A small image embedding model, trained from scratch: arch vit, 97500 training examples.
Rows from block 2 of a small image embedding model, named by matrix and row number. Rows with one number within an expert belong to one neuron, the router's apart. Each number is 500 + 50 x the weight over its row's rms, rounded and kept within 0 to 999. All counts start at 0. Numbers have three digits each.
Before each expert's rows are labels from the 100 images, of 14848, where the router gives the expert most weight on average: "strongest on" is what is common among them. Only what is clearly more common there than usual is listed. The data: simulated fluorescence microscopy of cells. In brackets: how many of the 100.
# router: router (model.blocks.2.mlp.router.weight, 16x384, trained with AdamW), inputs 192-255
# up: expert up (model.blocks.2.mlp.up, 16x96x384), inputs 192-255
# down: expert down (model.blocks.2.mlp.down, 16x384x96, transposed), outputs 192-255

# expert 3
strongest on: yellow stain (88); ring around the nucleus (33); long thin cells (33)
router.3:500466550465582620445556508485437472510610491519523498488491507608498504541582526457482569462410540519526481560601567424453471567425546492559517558536451537412513458560403521457467472497474500
up.0:446537514444513512516402555534470557393476552475477552511483420543497431556522468481594500485584486522611551510502488455561442516455486509479455631460561508428638490500509516444521508464489480
down.0:476540536458483481430487555510453538454305437507549451542482501461516468554530465521584588474469535622395500491447442438415507494518595500527479451509436520564402486428504615456561525550636521
up.1:467574501422494487621433540463562521501427511518494540551546402492513539507476499564577548467541595570522463543542539537474423490574493416536486430477534486527503561605527476586474582525464508
down.1:445577472493515523417455479538457499459530405564507459580506504420505565529499414523451480480452416497484469514502476495573502554498525491553483497465455477645519525589445572443502438498408490
up.2:463531519490527450469548525416467540534491495536448370463502453457506591502533531450460485452499505461506471414547532368516405510494532602512526462526478422463467599507516552523461535456469441
down.2:563395511529469578482467487536447546547525460414523433549576538601446639407581476467423511564515449523462456549469505470507606516482452498481487556604468518454517514510471483519425512487493464
up.3:551564503542493602407480564509386530454527408522526546496549514528510587381494482465543465488473570455557477466548492482567456494488508517436468477415513554449539602537600465453505439513514573
down.3:504500490444469485520491478466447490591461564442493551505515486502579553433625480479455466581497507472427476510447494481474466485511531507517492434524524478481414556426466476543578484459508534
up.4:453483447507525520487570505455444503489449453525557531407498517514393555494501489512461546529454385452416518441520499584495422531427408486619448453540497562563549485556503483515493410553475501
down.4:556452477477446479525526485576512485501460503542482500493515466493464438542544483561518540417428501574401499448393554487526409469389518465502428543471487509521475500423487455567525592573555487
up.5:535485447501438512539487518446495560507597452489496514515532424434468539535623430542511487510498480501579555411546473519481513568490526410489517413387455520506506430442571522543485471488524448
down.5:488510517500447504508480487547476450412484489523441504527534382513445545457543441501515599482523529580438470497482524432482484512512448584613476456509493433425517535468425522532444581477507583
up.6:577509466472466538577460524586489530541382434546504615574556486502559500458471401483517366545461490467512554549407472484437448432427592456456416486531556470553435497522581489385616522492471565
down.6:454522453483605500456503604476446524528479483402423475491542531631541541470445570537440511467532448577530464495459508589476565504503522647650477500440477511507479582489460521537584532445567375
up.7:503495560437588398527501482543581536417532477469476536414563542460504555502511529526470421495476422447506449455541535479497536500420376510533608522485561531476534524560541466475468511469471568
down.7:540549450502479595462466615402466506518503577512580440509478560411558525542473491531548495468504541552480565474422509382560512530487624510456413496454489547568457543500496488561453435486516552
up.8:451454512487452496517514492438548501498438486495534408505459456442460600510482580624583462539432497436550492546427508534495505632433465548573453496452449454478480471614565535485461467574516479
down.8:550482513440454588501434551477445478601536531545574464600544456518437446441442456419551541605443474387450455522531515413357512464502537511436479513452534521480449444459416569488535555502529522
up.9:457509516551592558542625504542480498466505485484472496586591525485467518394463470500518502544562521470541568559473441507495443575417500520522475491434501548502504436535450476469457559501497420
down.9:500463535539525465502549428541541543546452491446509496438526487525478447590551425563513520554381526533522531466475449453415456469480459508494557554454484543556487515510489473522477615434549582
up.10:487507486487548483502485445561526493433468508575523515443579460577469557537517544470441405561549454517562533564446527421522464505374627506400526375444492480602562411413556482549480536565507500
down.10:547501559514457556541489538476551492527477668502562435505516468441426521541561492513441553544570481514508472507417551470451526501456408517435509415575596538478497455542471401462548440470556517
up.11:512535492587447424390475422564484557497424513482553480545440453506516568537535510447533458439541450505511513433497532573519507539562502441515565428499458593508482544612528504507547578496540503
down.11:485592533535478553559456516492467520470530498464556460483560657466441530477517525557409468503476601560483524489505446443485519533503436506596507458442483503484566510624458543536510470418533564
up.12:561459501467500540579565509505442443476453422480541551555497554390439446496532471429436580386484489583456392455562592510461457416438471501439466502503573433532482570477510475468502524451478391
down.12:502374441402445594404457575470531456530366504480553562493461494507491552525434513463604452439434554562510550601497529500547546502493545495532422511450520374504472449467431513545486568458485546
up.13:497418554523505505520582438496527448481448506446515569479517523612544477482570478513528624489531505418532480536540482606480532509586514472461496422461510512560464408482481563457441511481484537
down.13:504422479521416514503519487469551478522488553523413563485527570555432523490458467457470444388516545585451433475483446483442532520567464489463554487458508551430524469398502551519417443502420443
up.14:492598493478448522458484533471495415464560412481473488493493544450458473497578546462485501498498556462542433361518458526418437560571537486478562537582493510487430513467581539528525524544569433
down.14:481567559506455544588529547435436581481507386476587521456491505585469509512475454508501497617500447523485501469484516493513480468508438543517502489477518437586478474458505478437529460468528515
up.15:470563496577445392442491519507474446535490528475454495392487405609375474489419545480487478542492490499528460418516474490463562470562452481506541499568511554490418502534462552562503508487464473
down.15:514451540481480564531528514448492542477478415605538537516587505505435579506489477476477433513506487457492466414430419450412518484654491455541434456534487532457488496529483553528452572479474413
up.16:438496460458410423522497504512513486491477460527488471486551505482533532521514462439523512476563504502518489533514520463500582545435518499476479435568511482485475487558464414436442447460659501
down.16:588452551575516572475422585492466558490533436545527521566555532464561582457478442500491560458422467547510565500494518484436589555480554463452502600479502559456434469551509472519435477500449523
up.17:598431502484549540423532444504601508464515441503542522532473463411498503545506474546546515574524484475460453561474512568536419491587484508476508426512452589492473550478511499529494465581546542
down.17:521423617575466472592464514574503532484458493503478483432464487541518490513491510476473460616565560553479460559513482477500470454502564509450418528558459458586520450568504572465569557546537441
up.18:518429538534506519549573432456473459509549592547450482548515501414531457471505503489572528419535467538536500410559508551523532475416442479485543421504588526532435512569529495535574550480497405
down.18:527496587535492537345481585407421512422497496489525486465532560474558517517503450534564608546474576436418487461475512492507425474602462477503463467480509548499394565492479454516474553472496417
up.19:588472537447409493533596539522514425474479541429572473482496446438450509498574495529422505384572485444581606556579505480554474521454425514394605579607466515484428483434437540585548529508400536
down.19:510558519580432515493508496470516534490546351460641489491512557527538460425550454543499446481505478596514525555477525485524409520475564575464367475497470580525535564470447494447578463534424475
up.20:449501545468546560476459488594539539510469529555560435569484550541462519565436495513482499484481514436531454520492515461507552445494509437588474524442608455453483527435471405598583528459486415
down.20:492514494495518488537444504520520505450348513532388404588419560558550481486540472531523517435471497416484455474479514623510456506516608456592534450589563474548453446593500466493541519475586536
up.21:446563656455492542488441444502560450517498506490516433498487474626504422558508468525493519483467555521529441443438566505503460495463480520477445435585508417465524493448402519470480454386461410
down.21:492452538469517471467527535450491581504466471492441432493562549463510550495480515465541483475501499469459487471560487402524486571538491496480496508546525544460516490610564541484571579503462474
up.22:594547597476501495480543468501438464461481463557499553405497488455550456491567496452518489568573550456444567470512514497497546460450399506478454454560428484461489411515489511511418508516520447
down.22:548493450499448427582469470503489577589406579476493455583546502491447607519582512527471508534481566443438436509534516616474424511437495555493541523533506573493518542430385531509438623481553429

# expert 12
strongest on: crowded (100); cells: ten or more (100); green stain (65); membrane rim (45)
router.12:439498405411569487523445539525552577553449522484602484587466443525487513589518487583544505512517494482407545498505515501481510520565481410453461486512372486506406472489486543495451475560546416
up.0:535470592514472540527528505592527414468508585560527588588501463438489478412558411437525533510400527566512450511585545567478425475439530480523467506528404544518501448505472471488593554539504483
down.0:546470510417575538552480452439484487526547509447522535551481550459496407510513418594505546547405581527553506500523533467473454513489562536545450408449457466460498476507485571438503500547485606
up.1:591537481461499391498472434595462480548530429588487591395526499438445484419517504532431538575577546461506521432482405425547441565506544516573478399574485481535498408382496415561546443513589461
down.1:421496568392504402487558524597524491470413580507466557439453476455588492433543463631501579543424519533507421542529443563508422542444498478506416517514562521536509607559534498481480416513525461
up.2:508512560588522454526468485501564523564568497514472434507550483451544569577535512426444493571470490533585550580513414525527452455484489506450451516576490461558536444477604468530503464489523527
down.2:564563464585521546541588520450518547504554470415563469471434515421518492468492503489456493488411544488481528530545408474538570380457537572417469528569468593405500510535522479518492559412567332
up.3:574521552581531525599478548523435592530492520445579488493451594405487502455478406430547548505517442492585522407477427512582539523562516522542449532431478458448469480469535407425529540515523533
down.3:469517482529473501484569538435558438534480441407507574528447434487530457515548464554423526474446486519550421437517427529491556396463466576486491564503446535545580589503412532398470479485512509
up.4:513502511482638460498576578475394565408441482578428486483566479513605440487500500506576525509582521481496494567490470415514530523490444539479537497468492459491503448510435499523557482576507397
down.4:486504471434431488465478497507534509425418542401484568331465465546542427510515511448443521583521515477509456620519520453496408452519552565479452520508503473483472487554571571524537448506536482
up.5:506486510429584427395467501587477460520453532556542498528542516463488475414550464470456434520672545497422522537508526507531525381515462548559513448469474475493378516485506595436491499576490498
down.5:524524542487475542542568482558479523518513491511463619488463561512509476532585536426547451503584458555529511459441515524562539448511427377598451367495583527488398443463470494539473564499520446
up.6:480446461579534529465478483546472476500545462546439434455506428524467467490475503488465522581523473511525539463455412591435465495421560526513508589421526502541485440561499434572509396512478389
down.6:532539522539488581488412530446653542580496450562586459616482535551580522488539573522490568468508426551465553488451546541545517478498537590445456528525507511582476445514498383539509481561537462
up.7:512569480507546520610503448511534600457500440413503461540514451440549481572434537456541509479537422544478457422466388543471465567527489518539571455514543406441560537542575500563575491516476532
down.7:484506510542455498534511437518475439603561536543601386534475457557542496504442557520481502465509490457460574479476467422514563487565573461485486575478497482523519400462516602512513523576569459
up.8:469507461505546541534513442521410497450513409586471522531414555467524480398486439482523493460494507499504393592601524505408484490498519529467445485485544567503549529497465534481490492520594523
down.8:527638458509515529504505542495471533521509504640579575569487533517529511484489554503548510524443498555439495508478498451587498553496476431524487519434552555484459518592437525524444467485456491
up.9:467426420464558523396469520464519459430495466461457418528426488567478613545500589477544471530508436523490414575502461505432501509557546523447438385520527452485507462529474505537570512551558582
down.9:454497474558478552448485468492473550393419516522560473495485472529541511517557532485540647577493465459472553456499535468596530545458508631577531510568470496427480559482571495483517536379471462
up.10:513480491439603486487547584589545531478500441528525387523489469504494415544428526465406521534468558489512517580544537537479450492584430571543527621573486491487397545507478460476493563508474536
down.10:580577468460531517515525550446482526537501525384465525433567578483491502507574525465567466536558469474493544504533535530376511552555537592479434527474465516400526558479417466541587470454462556
up.11:502463590489514492529519503431480555424403590510537515467508493420512501450506426514567522598506479503431574516441495484468389547486563473534456530410439554532567496531636489434492551571541443
down.11:383439453481526530609537496520495533485568546522481527464505542584489432448478500421459415484476438606416499615498474523540534459506443494538476556554535518486447489498503549588481520485468411
up.12:594511445477480472456434556479454483511519523487481545492406508508501544449500416494451460568571608503482499494560546423489503526490507575566468456617510566547528512434454460539545391579490483
down.12:528586519548500423472511466487443530565566449595454486431538527493468493435486599485400517401417575479456588432467397515501572483432620476541572551465439584522506537547456506516443457511563466
up.13:496481499569529450393403467517521544582509475449473452520432559532546508519472459442503580481554479515521492392462517432464488539549480478475423435554497472572378571563488520600547539516457515
down.13:527478479547473540476529566442479551445483528389452469498470457418530472518446471456503411451595513472516547466503502581490484477540502516443572460411466386520602538401444519402551440524578501
up.14:517536495560510585568503525556475465461536539524557544602525466473445701461480544525548436518466587485540478501492546516529507539509478505409505499507503543499410566492583512452527532552421424
down.14:467480427499574582486474466453466544562545514417441445472468549541500405451395439500471529486537506498501438477484489538514423533473479404509533529521457509472449398512578576411500447450517535
up.15:445436470511368470484435559462415417478458559578430465495518551499508489503491448424401566586528455526419562469520588536520611492477550522505391489489462480547490558422524478508572515531462454
down.15:467510537562474472487392517487505434558444521540537490443444444503501406425517416500523512449638482489539509497532486537439412549589276487448485441441447467398484458510506435506522481538521569
up.16:547501559640561551483579480437421409470481421451554480515549479432459500592539519469503461472454495527527456521489557510477472491537513559454534473575521531491487487430462529492553444494548502
down.16:483512493521487482526523499487536617487488446435586507560543443496454524504550379469392468406484495467477517538585507494467464492574537501497494488528510576382562532535402551470469528460521572
up.17:589511531425532500480473494531468494501486468524532481422397488535566468490469446507555503458513479470467444450540600615494542511458441449513486558445490488478500500394378504541540467476538534
down.17:477528535524517519466512475537442545434525505432497463567589496523465503527528439444510428466500567463504460492524587538438512509505538527615502584517458504537503451553486535523563432473557448
up.18:418508492506448511532546385417468597413500465512526526498533587487579537409494588494510535449511447457498497552513480416515427468480409480524554478491545497473459448521479475456523524452478522
down.18:471578486390499492463418556499495500453495494432465483544432486514564534533546435502497499581568510584467470469465545562437485504439570537442495493531425482541486476486507527510516526505507432
up.19:476529410438595551597472463470571516432439474510453471544553450436420588502545487432462487486476554492578521553421562488487517542524483553516540511520457531445549442388399484551458448509420418
down.19:560498552502469546485487470461550543571507504458400524418536507579453477510446515479504494526500512577550478469520482559521547447450472515583437494482545508465432471581532475502520401505523515
up.20:530567486475443475521523474356492485542519438500509589550433545494536493507495426493514461446513495567494566562534518429481552378578542483577467492582517515500539410454534569577536528393497492
down.20:529570450530516428469518514448495521498452459508482465589575495503443465511419503507541516436496431523543521481600491567528582503468577490474490505519518523570399540539536486420371531439490451
up.21:408488545404497482498627431526529551432573455465643580528541540553518454515521527460528497512555506534579442506420483453530530460534588490476419482471468520446557476478462510568542427529575479
down.21:556460522482538471503554518480576549514514428422484551507476517548533563401500553491419454419516532588440425438497473529512510410492437466443463569479430536515489502562430572546512454495462509
up.22:444480392445410596522482433523517475505481491545562436424476513579423488536545515493521386484503595528475474526502522433545483494483580523535441419514496535429443456566572537459467466453482527
down.22:520479488524515506481559569484361533405537414390516580573516477432493547464416525507498598399422435470502456450426498482482532547602465481467483600465483487461513457457437464506453569404482587

# expert 6
strongest on: red stain (96); dim (96); fragmented nuclei (46); out of focus (44)
router.6:472519497574491510557469515430480513446588508541442600486526447440463463572489359433521515550444514466529493480518497419558524585506540531558516589454539490491544466450541428523542428494592414
up.0:504468548476513539493474477511458454537475394522459492463612515389491573509481376443408495477471495504479545518566516452495430459577439567477472487489478314521556459488536512540428447535431599
down.0:523496551554506492554453514470518478495459546589454504473583379450516454521509544607525583582373508557521589458536507465495516554435573531505534592630460521442547463564548451540482536410501455
up.1:552447497544499470478539520495478464424585522522491530387535421522451445457560483592492419485484569425489410541383460510542503456551572490459439526528488530461510633461488432467606640488428506
down.1:461458513482470434547517430550531500446548604599578532417475462506474471499536451510520569483548477445537466500518515399482468503539622491543517573545517563501456492454463545582547486547492391
up.2:414430475535573536567484528530541466576499479500551512390630470477539468538539570499471406521544495411501457533518548500483476507502475552496587481580473518413502580527441515533511503625479478
down.2:526562531560508399509474501509494527568524455496502483479595562435475450541552599467455454442526520579478511540404517523469471443458468468543604450614526548464465579407524444439499554493555394
up.3:421432509484542488515496507490473546467564561514475451515506490504549414579440485579549491547560431434447491511532540548517475595572503455434568450539416392563471487522526441513478468455518482
down.3:518503512584463494450549530425505460614550494527473508439529603508496563563610594507545505567591571501552490522483470534553451494472421443560599449532560539510509508479433439457468400468499539
up.4:492519515560532537440569411487561531458515522523459444464556513610538537490535577473490574413552565515528445449505527473567483545456510451460521409535513594493550451520481448475544478439490525
down.4:412530492463457553426508516534383575495511444438488486554437491578527507433533441450489515596583494476546511486494485637493519554480467460532515473410461570528572515628423493483464428438537496
up.5:579473502472518541471507498422491441509459492538506532407536470517508536471487544560493399541560428509500538521458445405456551615474528473486480440557528457483359543469396507505484480446388482
down.5:524492434513532565470463511503631507476467515573589615554430531486606488509452524413532482496473530475577488571503553475572473463488488527502534469492560565469474454492505530467432504481493586
up.6:438537464561463478519490492517481431441489549522499507419549449495501426567462444524369517518523507417463502559455452495506497542537555515514490576487543476520443431505603549613537601494377494
down.6:444460438474546579505513442543486462459527610526431511547531464458442504519533511507503601470500423422558499532497494479551587465541496413513452524558537412497385477456530553498510446523525453
up.7:554536566526555549392485556457431525519485512455537569461581488537573516354489513422562571453493643450455476501444532535539527509443448471440480499497434480532390464525532553486531581562451499
down.7:417512569435480524490581326480515508466479503536551521444547497446536629523507452494494623448476467471508462625478486486491603542551571512531463548580554511445509504483500534478469521521570522
up.8:430520436547469446578385491553456474462487484552568461497393515410474590507422572462465493574480527596483531487449533477507509527519602502418435564391482510541496407382599484441520571454483480
down.8:552514480468499496561445509472498434479570507503505532474547445489599524530574492471530460425515457461569461563573532487531525540533481533461505487720462449482473492555432481519592570481484517
up.9:517420504436634552480498464571476438540450499442495516441567528484550460480574491528560435470530599451475534473487535482585551513528517496531424405481505486548512515481511583518450431477520544
down.9:526530506471417493442553435418453501522489545631535464509434403615431590556513555506426542382464535442438458585519492407422455462496442583504484461513494548554455511455517621408520430467553473
up.10:513543566500564571628521451450471470511515388576412478396463571436575475493486472485446531560624542533475514560435522503466507514485504428570535430629591563498520504499509461405436393602646527
down.10:482459549481435541421522429537540602559441503548421528491540541514454487491380465541632493515518523603506413456501509484540413472494529620474540500484477541511527376515490463410569520513447471
up.11:622549448537461496462482438480562450461483381538585550549519518464457570517491557518564590563538427514477533515410496517436570516422530517523499553484529442394496488520484580501443515438432467
down.11:490535489420503468572473532448487459462526564523503453515396463543508503417462496485486546565469423464506592501593544496540513473425611546527430430391469487484515510461413534472443525531488425
up.12:441548553503468493469524581465498524547531479526513569419454398447510560487472409457475484538472557490484450481585470411519435551495445503484592496523509468477536487485474545481514544581538521
down.12:475442484488431578465453435511593543485555523526452557411502547472614489481443404452355623534489400528464443475548499450499450532539600583498447447536489524551481528520507480504493499509534594
up.13:444440461457512593410527538482521507485373514465452467542492584517531510399444560376519508564455436575515526452468485422437491409488472516571493438493496436508523517515594528547550450561478538
down.13:426548575498481573496450491507593499541426500543409449478578517507515440458474444505583523390504451496449548471524420521503460571566498484530480495610473465530523480537458512526390586474582552
up.14:394478426474575478460493559562494528577527579539477411474509472494471447490438533555515505520523487505561517547491460637554452509513526522526494502487470481477482415454502459465401491585476516
down.14:491457518560381395532507458474494444501499568572524413513487467485464476505491385474513556437518562540498446524404524509489555511556470507547479438448569469481536458503506544460438468483550524
up.15:429501393518460529554456500569450548460481502433423439542474447468459471467496458485509468462507563497476395513569487434521604581476540524558436493481445417490423569495520453489668567513524489
down.15:540460485408443571379498434505499389465502564490528542491400440579459536561514511556411519522455493489480501536496612542497425474496543549439469492519540533501449494545487600532507493541526539
up.16:536519603449514508473437525507483448526522492557492549428516630459514473481516479498471441495511534464527502547494506443467400511452594411506480418529410455630503442506511457460516525485545522
down.16:478427522525495522535561569478528479510534485489539451505545519454492468543410519532457495583467520523494485511453607570509530499403490565486476495442415487385591496530550472539489573496443548
up.17:479530497498485533584583527486598526487489467448471554517520572534505411491416487456490400558534469502544473446474449576596516527488499540388524489524423465536479567477457501531545553575466484
down.17:556494486441507460573489503468417453583465633557586534480465491522578548501433575559496534512572493627531554547504490525466492529527500398513464545528501588467528620618550427467421553504525476
up.18:507378479600558479448395506607529406457561547486449498508407574411494448604453506540517604455604467538486562494440450557552577483516490441564411456537507489497571512520555405543524484473457475
down.18:453633482504495464401540459494515474520567460560504457542397548493372551578583550586474506455468519528398600465453512654538432541502492636497551447483498495529438517399496506407542585530472439
up.19:569497542486607456447496401461531552471502514496475414455503509508560529477544452627406587444442593481516476454580476528469573461427511446569549550468543582530526583494423570567529583525571563
down.19:388560385590575611371494538448537574505322482406419447498461485459538425508549498421521585506455558416486597490485490533437523462477510553495458520526471472503532548562482487506517463574474502
up.20:514471450576454468551474534455450482567608494443544466473562491509541480490515557567454484546429446490449541500516485560456486623511472497491550467491481555444493524553537459472467508469531471
down.20:484356538528446498469520362427508466516431512568428441474529508496490504478482501496501521499473460461496450538480541499412517472484518446495515520484487473450437513473554563521465557455498553
up.21:640455570544574383455422528497470475564556496481465526588567428598540430576527433475518479543534545443533498399528447551549477542483500438448484429543529525465426546459528518553469530426605402
down.21:600484547478462495438552460509522453482503457451442493500395426513540471565445610569453462403612455365528537534573561577497508447495586584488547481521457568533523520512472483531439486486549551
up.22:519566352453442483541454432409427523547532520461572467491463527563554464550483510486475471468494554454417476547547446435458610533499457478499496403462525484522512528529544487460449577484536445
down.22:437517468407449501515568572526533472387564457486523498516526489471417611488476549581530555568423490486521582527521480524480459508469423611427447452483527451548512551531446506510461517494544480

# expert 1
strongest on: cyan stain (53)
router.1:583533527452491475483550506561428490517526494515445507352481485424489486534535519497374425477479570440474478550443470446513492490522437479576480465512485462465555476472579524471383514477481451
up.0:453483640554461508543446447513543473410483533503425396387464562543501528515554500558472475584529420528559464506433566464514510550511568483489588597549524481553573510465546463496549436565452473
down.0:473493424475589522546531428468558576478570476551510401405563520414483500534438404587567493502462588429502580536492489395515441506405547470486438471513492518477497529494549477521512576478476544
up.1:532507507519455464454482406563488521451468540593570525491503491502575535439486484503504646408506567471443575514457518484543462456496457503528470499560469491515534512524483522595476387544431391
down.1:391560563522552443461374478573511479507569433447515419540463448547512559571528453464483483501458471538464480529445394522415475623517554536547538411523480409556496474442481535577450507488488497
up.2:513487459385402521544460500487542505521537483514508461491530477575469495515503496528516416486485463457493509482489514509620456559613435488516487531482490440459490450503520476409382545467519486
down.2:544536500506489480559440415552457444564468459410556532483490562411492472509489501459523511459532454607604522494459519476510512497491540477497496489528498426565607592467473546465511445553444520
up.3:558478528535525493486469493474498434466558434615487537469516456528346459509396525434416484444444482478512434571536456467410581459502418500513529478489541546466478502518537525460395541587555514
down.3:532447441488489618429494575511541487488459556468569578484497463619448518560395519468425466450486512474523523516566454532498500388443517569498544520541483379458451552483543512559477463523547557
up.4:553534588483479416545520510514481541523545473442486519470482623557499534526509494489409508570467523445565532444413438473464497422478587474612515398575532483548531567573513447504424476415476414
down.4:554430519555567592459427440500516540515490509487438519453520536472583558470460395521491530495586535531487519551468501471553467517541529493536482560526464540458481513422480515562517528462511610
up.5:468451509524406478493651505517576454441440497543512453408479480492483511515537477506535513557470425497551483492389485437534512504532560420564477510591490436523505569428509515525485483477535542
down.5:619563525516502487554541521468513516580528571444576512469494553505523511526453482544321482622525511435598589556476479579548416499462510468539629504431537543426519582452479611484380468488547537
up.6:564493601484556502428484440413489551538551545500445591493565471547428453529534533522453460524580495529580510475494519480455547493527516521417499522531481516496513529528572486551445539464467529
down.6:428546531477513436547506561486524585550547470557650422538559505472473604508446372492575634551539462532581481490572469496584484442430528495462379547481522605478499578500528443465500550502459443
up.7:545447508496443519555546464507504529448538514491520615474473557589551554502479457434489452559462462519447559516576495503493540508508496467454505504568425547470521536501471503441456561410487496
down.7:540464532539514431474503519491519559549402413524480621490503481505631501501554528466520460503521538464463451424549556510483457515436497475496397526524518583411501522409538528480462493497488504
up.8:448425518557446580564495574473481519498527473425380564447472451482420539525519469473493471451434442547575454467497531429535566490496474499521529438443484498577392454526468551489551576519546515
down.8:526520530540481447492412494483511541397467539587424475494559514475489525453427483512485508512479423489543590553448422510434479382479495458425485418460556497431528502501565478578547434493429483
up.9:466510442568578551441413493487522498505398447612554503449435468511519496560594551559559504480543490465525456542501501511442511467517472542520479443459494545547386528536489530498458460421488540
down.9:391487603491602473481477539620558487543521578531443506527540574605535555447493553461475426454619504558516508518480468576506439529463520531427426538536463394499545496538502487558481477535543482
up.10:566535474554525544456531534431432387519533513564483435478611526469456535406531505511452407499500464473458433509380478451466523539461466498452548537598457496477509428480568428459447543521571508
down.10:473523558542549478583490560490522567499572471590382466478510559483494429516581490498467459532504468525466524496483530536403503575497419525436517533478515444560546428424527497468435526515552430
up.11:486508442487470491535482448556536445600403613444482578480488515515494565528405455532550452420512463447461475448463426601586446572497509539520571557549464498497433481552482473526551538513550519
down.11:518492509562448489537545486520426521454428470507409511471482602378567468541424506530522460466423433495434492545529434453448480480465494494479449473493496440533426419488551506438426525532501551
up.12:502508473529487537480560603495509512464457494495439514468493473425496451538526457550491555468564607464553475508529483394570496444426501493567473472510473482454499453508493537550490499397444604
down.12:548573445563551469442484501488492514559599554479501418510443490522521504498520460559518560634539534430507565547563527453383444592520453510537520576519492483595535491482582465428404512601527433
up.13:422509459426519512544587506488483526573480433508491340516448562519483432478406450439528589464520501600542457493477360525472424541474438524438468413468510442467595562523507461383575498560537500
down.13:508443464474460550472459509574446441512518465445538483532477383550502566506476480461515570536436480485476477501563504558466477504491416564571425456465434444508481615428439500432411550537515485
up.14:558518610493521536473506462371569450612499435534516470606452545532485544502474462538491438456529452528510523430520464566494485554502477488375511377466497537517434489450480428416460518479555511
down.14:430440487521470455565485435565659515409545533508464526428625424551428529548479505468481335419480502463551521483604435524457471496590563511531541513429524618512523389530582554562496558553608475
up.15:462433518411525468504436485444528571565488375456405364502433445560482528499469464543562523464494504526403456367606475518479498564412517453554454465538526528426455549517473513530437464448443483
down.15:501482493520482617440473521468599494422540553552470542538482490561535524459482521428523538481479534508506602514421476545495503513505419560536536537496436525441508532451504476523516532406589507
up.16:565414498400437531460507501435551449455487462475571519549408510423477543536452469518554482468497508438469586531493575391582525479449457498479549432540411615497515473487658531466578513407472525
down.16:441495480500504493505440496455499529537516523492486589481545486467489496393477509550520491533467529395418498441460509503432467542451489339503441549450419474512523526487464498518525502473479390
up.17:546502457507520577545518517508510469433473446485604442401441549469503555545512461574527605500558540612525484520510502612479499480504431409603545475485487573468475546531513479527510554474500563
down.17:543570486516545523505508475515557476521423551552529583431569471458556485558507505548620373533554487445529481503495463465540402423561539531441439479497504470479539584418519501530455447535533391
up.18:490534460451568424460469478560495462467453538503454437501514502478522446518576358496422432526465534603533568473402613522453462506477460576493487460564530480450522503581528507502457538509496484
down.18:464574548606506544585411462546447515476467482526490575454527541617571538423465578549495536425463518503512494449570546590521453383397428514367480471583522525485533544586419461519474512536526488
up.19:464554550449475522521482482529455529579472423499461517538376464605445556513437487492472473480452533416530484527441539470481414535510484549471515492476553476507471469535555535458525582497561498
down.19:515449526542522523541464507467461489481457569553549513463474488521466508538533547526421478496477410479544443531421561484472563529430496525498471531500560511596527460530596520536483570501497480
up.20:572502527581518505529569520499402406516437440451530497586512490503489490521477512514476559487499577568492487581536457520512534462449371528495554474577546500504446548605421551384484504483520449
down.20:462579514541499561446500463389589440498504423390460456481464528573492444501509518496486436550589452513518472484444513469461390477452473511525499473551521436546464561600516600534430465493485469
up.21:433487487456428580607540499498568522549404532515542503476587577451531484433434450445544554558500425462615542592517518491599458470519502411570486482548535513450494507562479490540515609493496575
down.21:535545522453536495529457506567533474464456478493527499422549542477506430359467554530522531567553480558474605482509526486448520474473424409514542582490573491472472563552494511427522460520482449
up.22:452506545567487476558512598496557542502502561517501441497463615503441528482488442529495500482472415495416548552487556537379457510484554633488464461593512493560456541440557541546531534360501548
down.22:426575494492425502520532551519527517512468346511509390529529552496606481564496442495504505476502532484432527458524545574440424548453534533407500504520452458504500527475483511490483488452525475